Weights of a small image captioner.
Training: soap at rate 0.0019, 5800 steps, batches of 192.
Rows from block 5 of the image encoder of a small image captioner, named by matrix and row number. Rows with one number belong to one neuron. Each number is 200 + 20 x the weight over its row's rms, rounded and kept within 0 to 999. All counts start at 0.
After each neuron's rows are labels from the 100 images, of 14976, where the neuron reaches its highest value: "patch colour" is the nearest of a few named colours to the mean colour under the peak. Only what is clearly more common there than usual is listed. The data: made-up road signs on poles.
# fc1: MLP up (encoder.blocks.5.mlp.fc1.weight, 640x160), inputs 80-159
# fc2: MLP down (encoder.blocks.5.mlp.fc2.weight, 160x640, transposed), outputs 80-159

fc1.617,197,178,187,201,196,197,200,241,203,195,203,199,191,213,183,176,200,194,239,214,223,243,189,221,214,204,190,193,209,189,200,214,215,221,197,186,197,209,167,185,190,238,217,201,187,211,224,221,224,206,230,204,176,200,239,196,209,196,181,184,221,188,187,248,175,241,218,217,185,214,238,189,216,160,190,203,175,226,200,228
fc2.617,194,194,211,207,243,176,187,188,197,190,145,176,164,177,165,200,210,200,229,219,222,166,227,181,187,195,198,212,194,201,220,184,232,224,198,200,235,189,221,178,206,209,197,212,200,216,202,210,184,165,225,197,202,219,229,179,189,210,212,182,214,202,219,196,188,198,212,210,192,206,207,203,199,197,162,199,174,169,161,190
patch colour: grey

fc1.117,210,205,194,194,190,211,171,207,203,193,228,222,196,221,209,190,210,233,205,200,217,234,226,200,193,202,200,221,197,215,216,219,206,215,180,175,242,182,170,214,252,228,209,187,185,225,218,218,212,204,207,175,184,214,206,194,187,241,182,195,204,214,202,200,214,178,189,177,210,171,211,252,185,191,178,209,191,196,183,179
fc2.117,197,184,210,245,237,177,220,196,170,187,143,191,175,177,171,237,187,193,220,212,219,184,240,195,217,208,215,203,202,192,204,196,252,206,210,198,202,210,233,179,154,190,206,212,219,178,149,197,186,195,215,205,207,234,210,227,234,213,206,193,227,191,194,202,194,199,225,211,179,207,193,184,172,177,203,173,228,180,176,190
patch colour: grey

fc1.375,210,211,178,197,206,177,182,206,241,210,190,239,213,188,203,175,191,173,182,253,211,218,217,212,216,217,203,221,195,209,218,184,202,231,201,147,186,187,215,216,172,200,142,212,190,202,178,198,209,181,228,163,176,241,225,192,217,214,196,171,166,211,224,212,228,199,203,216,193,210,200,209,188,173,158,202,184,200,174,193
fc2.375,207,217,229,226,216,183,191,211,184,168,199,184,155,219,213,210,197,217,204,213,187,208,217,220,217,195,197,189,215,183,176,178,187,190,183,190,212,197,173,192,233,196,198,194,177,183,178,180,205,189,194,224,246,165,191,192,211,230,204,194,213,212,191,204,236,200,230,213,220,200,171,240,179,212,195,191,240,189,158,185
patch colour: pink

fc1.272,200,175,183,172,210,198,242,216,211,190,222,183,211,199,196,207,204,205,190,208,195,217,247,191,194,210,229,209,178,194,172,186,244,205,210,188,184,200,198,174,193,219,212,205,211,190,209,244,213,232,213,200,193,202,173,228,193,212,215,198,212,216,220,204,187,171,195,213,158,252,212,218,198,200,172,179,210,235,198,195
fc2.272,212,179,192,202,214,175,180,217,200,219,196,174,174,219,192,195,186,218,153,187,211,169,248,158,189,241,204,192,196,184,196,201,182,203,222,207,212,201,196,176,185,187,182,181,203,183,193,177,221,153,204,218,183,195,196,203,183,232,207,168,222,207,223,187,195,205,212,181,182,194,215,200,164,189,221,208,162,215,212,188
patch colour: grey

fc1.233,174,213,210,184,223,229,175,205,214,226,206,231,220,200,166,226,211,183,201,203,184,227,222,194,187,230,190,209,186,201,207,206,206,208,172,206,194,210,202,194,207,206,200,205,191,207,199,227,220,189,157,181,188,193,170,224,198,190,192,204,181,203,181,213,184,190,212,192,196,187,178,210,195,188,214,220,229,212,192,231
fc2.233,220,184,198,192,200,198,208,165,215,224,218,206,168,203,204,187,171,181,199,227,186,197,181,197,203,177,213,187,229,192,183,193,256,209,182,195,191,207,176,221,175,188,175,220,196,205,205,168,180,224,185,223,175,213,204,187,202,218,196,192,230,182,221,208,209,212,205,191,203,162,226,202,211,217,169,166,218,189,181,233
patch colour: black

fc1.350,205,231,196,198,190,200,210,183,254,182,204,212,217,201,239,216,212,213,233,203,203,212,202,194,188,185,190,199,221,219,208,213,214,211,169,221,211,176,204,237,209,221,175,229,182,235,219,189,211,218,202,202,191,204,197,212,237,217,175,203,201,219,203,218,176,222,216,245,177,202,220,200,190,183,146,214,191,215,212,177
fc2.350,185,175,212,226,246,195,207,242,209,196,129,182,145,192,181,218,185,194,199,187,260,183,220,183,182,199,220,207,197,173,221,162,218,208,193,196,220,223,221,177,177,210,236,217,224,178,194,233,189,169,221,186,192,195,189,189,204,235,210,234,209,209,216,188,208,158,199,197,198,228,190,188,192,200,177,203,184,182,180,188
patch colour: grey

fc1.467,175,187,199,187,211,183,190,172,177,218,216,225,162,190,143,173,167,184,205,202,194,219,197,194,193,212,210,243,190,204,226,204,199,248,203,203,178,203,186,190,152,187,201,192,190,206,205,186,205,160,178,218,160,206,150,201,181,194,209,195,205,197,212,227,209,175,200,215,251,203,182,172,160,180,193,202,210,187,168,187
fc2.467,194,184,188,219,187,207,151,197,234,187,242,199,184,182,236,214,207,200,210,199,175,195,222,214,190,200,190,193,212,181,189,187,228,156,214,201,217,199,195,179,229,222,203,204,184,158,205,189,201,200,208,181,215,187,213,184,211,214,145,197,185,182,176,182,215,220,198,172,153,177,223,246,215,180,182,170,210,234,167,213
patch colour: black

fc1.142,181,205,136,231,209,215,205,199,213,204,202,206,207,190,161,162,207,181,250,193,215,186,217,219,180,212,202,198,203,212,194,212,229,222,187,197,245,190,198,207,249,189,164,181,201,171,201,220,219,194,214,200,191,189,191,229,197,202,224,180,228,193,212,164,218,214,228,205,206,204,217,207,181,213,197,204,217,246,170,192
fc2.142,187,181,201,195,166,201,172,205,204,208,217,212,169,202,190,257,194,212,188,216,208,223,184,186,195,224,205,233,199,208,210,254,185,198,207,182,168,152,184,210,183,176,216,221,222,189,203,221,216,169,207,223,202,214,227,197,200,186,195,216,179,203,229,190,197,195,156,212,199,214,211,181,225,264,197,205,219,178,215,157
patch colour: pink

fc1.630,225,196,164,207,162,195,191,209,219,185,199,228,235,204,179,179,205,193,190,191,235,211,207,202,196,224,191,202,195,194,194,215,171,201,214,196,211,216,206,203,217,203,177,198,173,154,211,203,265,203,216,180,206,193,200,189,204,189,220,151,174,224,229,220,188,213,204,214,195,223,203,199,243,231,209,203,202,245,205,214
fc2.630,210,198,195,188,208,153,173,207,187,191,231,198,196,200,197,189,192,217,161,200,162,177,219,177,205,212,219,208,184,221,207,205,212,212,193,185,218,176,189,177,190,189,189,178,217,194,191,213,231,182,171,206,220,217,255,204,183,207,223,187,213,227,237,176,196,184,152,191,214,206,206,189,211,240,217,197,218,200,197,174
patch colour: grey

fc1.37,184,198,201,170,190,200,235,215,214,204,189,209,220,195,222,197,228,215,197,218,205,196,203,214,188,199,175,192,193,163,178,180,212,148,211,204,236,183,203,199,180,218,214,201,204,200,196,196,209,188,191,191,186,185,162,190,187,165,190,186,177,161,224,186,186,177,187,188,186,214,221,175,201,215,193,179,204,184,177,239
fc2.37,199,205,184,169,195,202,209,198,177,204,278,193,199,220,183,181,206,179,161,187,182,202,201,206,196,216,198,216,189,219,208,205,194,173,205,190,212,193,187,195,222,168,202,161,192,180,194,204,225,209,185,192,164,194,167,192,181,174,187,176,195,204,230,180,207,206,201,197,200,199,195,191,212,200,236,196,199,205,283,195
patch colour: grey

fc1.181,240,207,211,216,215,253,218,219,243,190,176,205,215,213,195,237,203,183,231,195,162,200,192,217,188,212,218,208,193,193,211,212,225,204,192,194,234,196,159,212,229,195,205,174,188,194,191,203,200,195,179,202,196,201,228,203,185,181,171,241,219,193,157,202,212,219,221,222,201,210,189,218,198,192,201,237,181,191,163,182
fc2.181,190,212,230,216,228,149,183,179,185,209,208,222,149,188,217,185,184,211,164,194,225,187,186,182,197,207,219,201,183,207,196,224,187,207,179,206,163,212,221,196,166,187,175,210,198,195,173,205,191,188,209,197,195,203,174,182,216,207,250,160,198,197,230,170,167,200,196,169,167,200,204,187,195,228,180,192,229,189,207,183
patch colour: green

fc1.613,211,194,170,243,189,216,226,203,213,186,199,223,200,240,212,187,209,203,247,190,207,221,202,224,188,213,177,205,208,209,187,189,217,207,194,205,216,216,205,189,214,188,173,189,168,160,175,174,230,201,221,188,197,164,196,181,182,195,225,192,235,162,234,173,216,239,206,226,193,181,224,184,210,202,193,217,213,228,201,207
fc2.613,194,201,222,191,173,202,174,210,218,225,201,191,166,210,162,231,214,189,174,187,172,198,188,176,213,218,204,198,200,215,204,243,194,205,183,179,216,191,183,229,196,214,191,214,224,202,232,223,209,180,163,229,191,225,226,209,190,196,229,198,201,224,175,199,197,186,187,170,195,221,186,177,198,250,202,182,245,163,226,174
patch colour: black

fc1.180,200,190,239,173,235,219,206,227,218,176,174,254,205,184,230,202,184,189,196,192,195,175,190,180,223,189,202,209,201,224,185,208,165,214,201,201,234,183,202,216,208,197,180,168,212,178,194,179,249,211,208,211,187,217,219,184,189,199,218,181,203,180,208,197,188,205,195,221,197,183,218,207,192,181,207,194,160,188,177,202
fc2.180,197,216,174,183,177,208,203,205,199,190,217,179,192,230,177,173,232,192,180,204,189,218,171,186,205,198,193,210,175,230,192,206,205,166,183,162,173,213,190,186,175,225,209,222,217,201,188,220,169,213,169,168,188,240,179,208,175,196,164,223,188,209,229,182,216,175,197,203,184,235,178,203,208,184,231,161,202,194,226,188
patch colour: brown

fc1.204,228,208,172,188,234,205,209,216,219,205,183,203,177,206,209,207,177,156,202,212,196,239,181,219,214,225,227,207,198,211,212,211,225,204,171,196,198,209,209,209,212,217,174,166,201,182,219,195,207,226,203,198,170,229,213,172,210,193,228,224,205,214,159,191,206,195,211,228,232,189,175,207,169,176,166,177,220,222,163,186
fc2.204,176,195,222,223,172,191,169,178,217,212,213,203,200,218,195,187,214,226,201,203,195,165,219,200,228,199,209,203,193,200,182,211,203,211,177,201,186,157,162,190,225,197,238,219,185,207,168,185,224,180,217,212,198,198,192,228,214,263,134,175,176,196,221,213,210,192,172,198,176,184,214,245,214,218,202,227,178,207,172,198
patch colour: green

fc1.11,232,214,200,188,198,237,172,186,224,190,187,204,185,207,207,200,216,218,195,199,190,193,157,199,207,238,236,207,196,222,174,178,185,188,203,177,187,204,173,197,195,181,184,202,217,172,214,216,240,175,184,214,236,196,185,190,242,200,197,156,228,178,175,213,174,232,186,223,216,211,184,172,206,175,183,237,206,248,168,223
fc2.11,178,188,219,209,205,198,163,215,235,211,231,208,188,220,198,185,197,187,165,180,196,188,205,199,184,168,210,208,176,208,210,215,212,223,205,223,195,171,185,216,191,187,205,213,205,159,204,181,174,210,194,228,192,171,211,225,175,235,174,205,180,194,212,199,221,176,186,163,186,176,221,211,215,211,239,179,181,228,187,175
patch colour: black

fc1.344,217,187,234,210,181,222,197,205,226,209,199,239,187,197,244,203,191,203,198,185,209,190,240,219,200,216,213,198,208,184,209,226,221,202,216,186,219,217,226,191,221,217,233,237,215,208,206,189,199,191,217,193,204,215,201,199,201,235,179,233,208,205,219,249,212,182,207,230,223,206,221,190,221,209,146,194,200,222,230,183
fc2.344,199,167,205,217,218,192,207,218,199,182,153,196,221,183,179,203,185,215,185,220,202,180,174,191,209,191,207,201,189,201,223,173,191,185,165,192,217,244,190,196,193,197,188,226,186,203,164,253,234,206,187,178,201,190,212,231,202,214,229,203,219,224,234,170,174,212,212,191,173,213,190,194,171,185,196,192,158,193,174,210
patch colour: green

fc1.264,234,226,178,214,214,226,195,171,220,180,224,236,207,215,178,218,198,212,233,210,205,266,185,214,200,229,225,267,222,225,206,169,181,236,198,196,173,200,168,200,201,187,204,199,192,197,173,210,212,224,200,210,218,202,172,199,176,202,192,233,196,178,204,214,208,186,182,216,214,240,184,202,200,184,173,191,212,207,174,188
fc2.264,191,195,238,202,221,166,179,224,209,222,218,191,178,203,203,192,167,175,170,179,203,168,221,214,207,220,216,196,205,188,233,217,230,182,192,196,220,213,206,207,202,162,186,183,192,168,210,185,191,200,185,218,175,193,212,190,194,241,217,182,202,200,194,193,204,222,190,183,176,164,208,199,179,246,201,219,188,179,179,222
patch colour: black

fc1.574,206,201,164,202,188,217,182,217,225,185,197,204,194,178,175,209,199,201,190,204,215,169,187,194,218,179,219,218,202,195,229,198,215,181,212,195,174,192,198,219,206,194,215,222,202,186,198,213,222,204,190,192,169,212,187,223,186,186,191,237,183,187,220,198,212,214,187,202,196,224,208,211,214,218,176,187,228,207,167,204
fc2.574,207,214,199,220,235,164,211,180,213,216,261,193,227,213,215,192,170,206,186,195,194,198,189,218,160,201,213,208,202,245,178,212,212,205,224,200,231,206,196,183,171,184,191,190,202,204,214,194,225,215,155,222,183,193,189,236,202,219,223,159,187,177,222,179,170,194,199,184,217,182,217,192,202,216,246,212,167,189,238,200
patch colour: grey